Rows from block 6 of a small CTC image transcriber, named by matrix and row number. Rows with one number belong to one neuron. Each number is 128 + 32 x the weight over its row's rms, rounded and kept within 0 to 255. All counts start at 0. Numbers have three digits each. After the name is the row's rms in percent of the matrix's.
After each neuron's rows are labels from the 100 images, of 14976, where the neuron reaches its largest size: "top examples" is what is common among them; "place" is the part of the image that holds the peak. Only what is clearly more common there than usual is listed. The data: short English words printed on busy colour backdrops.
# gate: MLP gate (model.blocks.6.mlp.gate.weight, 160x80), inputs 0-79
# fc1: MLP up (model.blocks.6.mlp.fc1.weight, 160x80), inputs 0-79
# fc2: MLP down (model.blocks.6.mlp.fc2.weight, 80x160, transposed), outputs 0-79

gate.59 096:105136127091090137106112111171143171128105121124137193071145120132070064122162117138178083181165116074181087094103144127121094103150133194160108151117180171079116156128083155134138094158116219140084105135101129132146155139136120097099104152
fc1.59 100:125154159136132136143115167154144126137118118161104113100153110086089093135160109164173150206143129107153092069059173071121124105144134160157107104120126117124120173154075158145155188158121156119116094047210164107083101148119085100095130090
fc2.59 088:108093166199142091109129080146133128156102101122121095101216115156125197137101116121096090090142046128160126138084122160140131142121128095118084155110168124120156114226133173138112143103160132174159171187103160129101107123133105116115169153
top examples: the letter c; the letter a; the letter f; word: face
place: centre; bottom centre

gate.80 099:045159167123116087118158104164127108110166170135112146139118066144106146110108140165118140097151170089217148095109087152101162082065154155150146095077144128164120095165111125151169116111135134125075133100184128175070172122150109096097151142
fc1.80 102:128145139113170133122060138075171109135029109121160168135146143132155091132151136126162125157142132137072117123093194102154106173146167139096154164134078182105120139141118134092085150130140129120199138080078102043169090097162142114129133120
fc2.80 093:186144113185145122098144152117095152128179134163118102108124092087055145109149143135060134140123086160123144134101134045140109125172130079148133072145109152112136094143146175106151140096128075128192066128111047149153123119136121088094104177
top examples: the letter r; the letter o; the letter k; the letter w
place: centre; top centre

gate.108 100:077174115132185157116128106148174141081080117214130170089194102077132116099149097129081099116162133165155110114106128091069109107153174133140077148083170127117094126096142145085146153121124176100127132119169199110113186133112142098109141143
fc1.108 095:115163129106167192129111117171148165087096132213127167147155092066124143085164095103111128143161079148130124062103164127079093086136160128146123153076169129105095133098105127099122165137157177116135130124197162108139190128096131083076138130
fc2.108 109:175178181178128116100117087132132086109119095138152090157156088115110133171135145144115163129121096145160144119163114139148074128136069117078083081092131126174099182090153108084162145153133088103141128202133144065090084152146156180146152066
top examples: the letter r; capitals; the letter c
place: top centre

gate.9 093:094151130174144153127156175162101136128158105118127137114126211134133145172064102092085179160121106090060174063144117165120163060066123168108109162120129159144155058108107105122131154114164122096065112115175089141128130128157142158133126123
fc1.9 093:098063124118145108081120163173115184154178124111173136160120188199089163192111111106110126160135161117051158076114165134115164082121143121122161142119140147148161085140123118151084104046153106135054141135145087137121134119152145113103124124
fc2.9 097:134124130136133160095119129131104160116130111198120160133152160157158118155164112085183154112177057149168112089119130143114172184137161081150132141082187119116185185117109127141102112116153067190104104148124054090132145107083068119149154155
top examples: the letter k; the letter i; the letter l; the letter m
place: centre; top centre

gate.95 095:140148102162091151157194125153196124200085115079104087106124111142138087107085116072116127164186120168167138171117120124059122109091169110175149078090160084169122118132122150092159087084136195131137128095121133118152073126140104118130117133
fc1.95 108:136135174064136127088063103117087123053114187171122136141131180089120168122112117183146141082090139088078147057162157148133131136125120129169127146159102138122143181162149117152093131173129075108129066153111138144108202140127148109108175126
fc2.95 111:128147131118178110121149083125121084110149126110150070132121150095127163130118145121147196148143088162169109116056118052105064133104129178111091148124069104126134163080137110169111062106108120140154155187185088128118124103077101116090101077
top examples: the letter a; the letter b; the letter l; the letter e
place: centre

gate.97 095:140087126138127081079162095136065182124075104097121154131133078117134121179116103140167182139171156116122151132128086129173071124121093155096079151090132078142167129132111147088100067156109136120179136144146072134133165177099116195148187150
fc1.97 100:129130112143138092121077084132102220129079135124098120129107080076167088176165139146114134165190177140134108132134081109111115113164107188112126217122094063098156129137093165125077134153135100118105148120124107123124177168148102171108144172
fc2.97 111:066095105125147148174175091138080123139176084068131170132107110087119079140121102147142120112090200134137160133076127112138140162042100103065126125160140158177156139150110181133111148086128144110137131162151159085102111089161123202129127103
top examples: the letter o; the letter h; the letter r; word: horn
place: middle left

gate.103 102:134071120122074169174166136107104145188171145188166156087080152169141086188117083125094130168121113137099090132095177101096106153117142169158108140179151078109158128156141097140136105083104149102097108104098140081110094148119185179094107114
fc1.103 098:108164128109204095097123159100132152137109061062100106137151147115094112060128164122141088138101154103114175103169132159169123108150200129117094073125120117147105143171144164073075136137140164125134205094152122135127161121100139198137106090
fc2.103 085:124107153136077122193145203151101105144104098121082114174132114119127149154125112179132110106158155185115211081154143125164108122131143114171126109123081079136197137133045134157135101105143112133138192138103126073154198114124133149161133162
top examples: the letter t
place: middle left

gate.58 103:100101123105109098149178132137134095209113132176138100129118143087115116129112138162163126081151123141141160141170116147177161084146138165102118155101104119086159168133047141143119165153043164130125130110109117105127188094113137163017124158
fc1.58 104:118131141110113073158172115130144099219120132164145100133103144121101109160121097131162099105155138113127168142175100134156150092135156135132085149108102126110173178118025152143130158142039164161146154109113117100114193057127147129076104150
fc2.58 109:073094173087124104156117073094119115156132125148145103167127150115185176106065135219154124111182118109142172102123081087153175171115070122154143127124174153091140132073115158142126098100159125170145115144170136100201128128169107117158146141
top examples: the letter k; the letter c
place: top right; middle right

gate.45 106:087121083106152128116184125118114132073142132179123123146110112075172117097168127175150163122129128208076122170103183113122092145095073125163181151150140127208166111100120090149197123085106122084170108115130106130162106170109111128080117114
fc1.45 104:103098158069166143164181170124106121140130126139116131155092139079153119083143134179114146152102105191072173160127227161134087120118103082131162107158121105126176103111129104158163111085133143101109140076127164083120098194148109180087123135
fc2.45 090:088174119102188143129130074149121190068090126119157159128077132146120124173149159045132139112135131090094147092114124157125127116106181135125160115117131140172154079186178139126122082132142101019161133117187163118106118131126147128168117150
top examples: the letter t; capitals; the letter f
place: middle right

gate.86 093:115115165101129102174142126157196065145145141100120091131172107069116067124154094103112167116122184134173159130100147089167096153169144119059075128147109136087116094155158121112159097147122119133129158080144149109064127136128150179126220118
fc1.86 094:077146169156161108106132140135172118110168167108106135033096112130093043123116098138110195215145097122139131187090121132131117136112148161103096150150106114072144085126158171151118129190101116137125180143167094157098117143126115147126135078
fc2.86 089:157141101145099133118165141158173120084081075150113183121143123116149131151174150143062134123148102162158186122175106098153084167117135098088070102144100138110114180161094097143037125133062105123152124064115124178096171085142138126132103115
top examples: the letter a; the letter h; the letter r; the letter i
place: centre

gate.98 103:086113138146135113144143169118188108121150095126171101099143084133092106107123116104163123151125171162128190147142146103137156092150136053158137105103113083179089153150097116078083111154147101135183135153193180120094107115019126138087159126
fc1.98 097:173154147115114138108146095116085158087158139126082152144115185126170128141077123137106130075139142148125088121113134124073133126170162157053128154154117207091126121110167136164158138117102089108089135115096069110172167121239141144128074115
fc2.98 116:149120122151126115084137080147118152106066157142084130105100095165145099133098078099153220092117124169137090137116101143149129161131149159101081136125105068114184141149135134125219138076183152104132178114093142104128147205117087141097145143
top examples: the letter a; the letter e; the letter d; the letter g
place: centre

gate.137 102:115139162128179123130138115153057206173192131184090173101117079137144077180149073070119123098098149099175104128096149118145129079156116118173160178179124106127158106078150087113076100148125097134126156125131113147140117133132088143110141084
fc1.137 108:106175176155176095079117110138099178204138157140146156151132088149131104166116056107102152115155141102182109119134157098139157075118149089145138195179105114162127103127152076086067089121099091161137168168137102131126095128137091143069140117
fc2.137 109:133140147101085155165143099153150117138190137152154079054121110129133066127147141136159138149123116113115160100118092168143156097162109164068084133176123138121194145159191140208116115094198136121098153092113174156152134159145189151146151164
top examples: the letter c; the letter k; the letter d; the letter u
place: middle right

gate.62 095:110084180064131110122079144084135093114146074111166147179136105131115185068184138095125127177116134137148091114123115150179116103189089163121075169130162110132186095164123165137166088119096130119143155148172141093089140090104157135098069110
fc1.62 089:080151152132140088150087103129114148153132109179144097148115082136112171118149116109119120119125094104165104082161053133190105128133154127106109208116151102116207119102165168116115109153176204143159086120103096127098155188140107099122056120
fc2.62 102:105199104135164072085158106105076077150079124168104083116142115156079152132122071078106154140125163090137194156142109119169146133120135107096147127101107069173152151076135087146154163101169174100139116175119146139061152161118126124123147170
top examples: the letter r; the letter m
place: middle left

gate.117 095:058105117106114154146168129085101171091118118160102172107117113171136111161134131172090092190097051063075096099163111131166121120097142183144140156144152154134132138164106154110128095094167118136111149098172120176138098112138145123060172189
fc1.117 093:070086089112131137115190098096109173056119137186121143135107124153154090184137134169135126211108060102046115116168134151162118132069137153144081137138154151117168134147104138113123107107163090118102184111143158157142119129145136120075172126
fc2.117 101:136111158155127145047114125121073078141144094098092088105122125123094127160090126106155120180092136147164067104042066162082113144047166073134134114159127106082120135136115181119129113096136126069091116147153125118151127115128168103171140161
top examples: the letter t
place: middle right

gate.88 107:116086139132178135098137139111155203101184083117180127137122110134141160126131156091070105169070125101115090086143089191109072058079118169110132156123167100115139159161122114118105108103143174154093130154171146044146141144107155089141140131
fc1.88 105:136133156124211143067140126201071148170094148106146202137107156146127152124141122158092147159091104115094113126095137167086062118087055133124104125133150128153127100131128159157094169151130109131098098127141154136111075133135134210151114059
fc2.88 101:111077130127135171107179138141096218129185143147072126146107199108133105051171126108169149170196115127156172115145104141162150159118162130168151102070099110107166125114117116121123103120145091126147098117114079064140129166143090176108143123
top examples: the letter k; the letter i; the letter n; word: ink
place: middle right

gate.14 102:142136146131145166097116133107111113138141184086129136121058120108143138179084118136135135059194142128133201120130160182182092103142117201078090152141095146078102104120177136155095101036147099147122132114143148111160106160150122075137107140
fc1.14 099:119104102137127166170176088101115135159160143110096154149173119126104147093189120184108094118154107186092093129070139137103167147113092145069134096066111085147114133127087138141150160186152121141115137177071091114100163093091147125170083198
fc2.14 110:204152140060086123157122130125157087136128053089167150107094166166180184087157163166172101159089137131158162128090177092119124130083096093137126152190158182142105166125149138085132122129147102168141089138114131087143143147130091166156109129
top examples: the letter a; the letter r; case: capitals; the letter m
place: centre

gate.55 107:106162153164155104108106165151146065119092116103094180119131184134127150131169104069131173180113096142130059169144153156164190165098078122102076132091142111141130060100156157138073111125131133115089151154118122144083120186095179121158108103
fc1.55 097:128140131109112179112148080131147088147173099125091122069180158127128124110203111064161157150118140138134155101069088155154156058078120106127114202079130172111080105140156113144082102147117139108071110151123133123096167138143175191137146140
fc2.55 103:124113098145130120156128107099156142111084119162135131165158154093074119048126062136123150124168071117157148110129142171110119149099141095122108119082127110201080127110128063119064134121115152159139139124137070094040116161119075182173161123
top examples: the letter a; capitals; the letter k
place: middle left; centre

gate.92 104:101174105136218144138181138077157110129058115153106151120075131120089138116220116083079183128093068152160123106029126166127162145141116139143144122139119146122155141117134112127148115122074155120159068106117108145124099148150152106138136146
fc1.92 092:119083128198152105166101143121126153155080132114093114161108140126087083122122139135116199194110138125148105047145156103073125134101103166115105167144123119138197170186152128136165113123158089113179120124090091150183116111087170093081156101
fc2.92 084:078144157066081123111132115139128148075084128142059109138141173137128125148149138094123126136175110055128129102133079096130109100147104148132142203113118080062190158161127131078159101129175187117127112128181085155096078098159130133092130163
top examples: the letter c; the letter y
place: top left

gate.0 107:132140160122131128109066135182098125111184138169095132141127115162128116114155152169163117079100140152150158105137200172113091177128105127155183075136157056115157106109118093159139185107093124115146104165129116166111046116142098096120143042
fc1.0 113:076091138117149137080104119139081108140202154146029133122101118157088110108179132176156152149140156119096159129142161125085158177172140114108124096095125092147156135088094161143119183089114081105115104164158117156143134134200142162119148059
fc2.0 112:076119107145142070126139107187143137116109187089156101184174167124152131158133121116114089114094103137118066138147152121122079096113118131110120143123012179143152129153155074121117083168157095166070143091145113146091103103112170113159087137
top examples: the letter t; the letter i; the letter u; the letter f
place: middle right

gate.118 106:163145101133139150172110138151065087087172165155068147166164043092101102172107088114135180116147107153073149096148156160136108114128044129096132132131113120167121210157106161113154142128188163109097111144123152150120133103155122079117106118
fc1.118 104:115125151145066056086082109087142151156119091112206116133143171141108186121132143149132114200119120132158083145110078067125209158164161134169153096125115124092114068106123104169081136128122071160149122135132097101171124166102129142137146138
fc2.118 106:074097073139110143140126134176104126175168070167091197179122175070139108123128119107120132133153178091089147164146097101122105120160061079055135126075139100162167121133123137086094147090132181137135116075153102107117153083151136106125138101
top examples: the letter a; the letter s; the letter v; the letter g
place: centre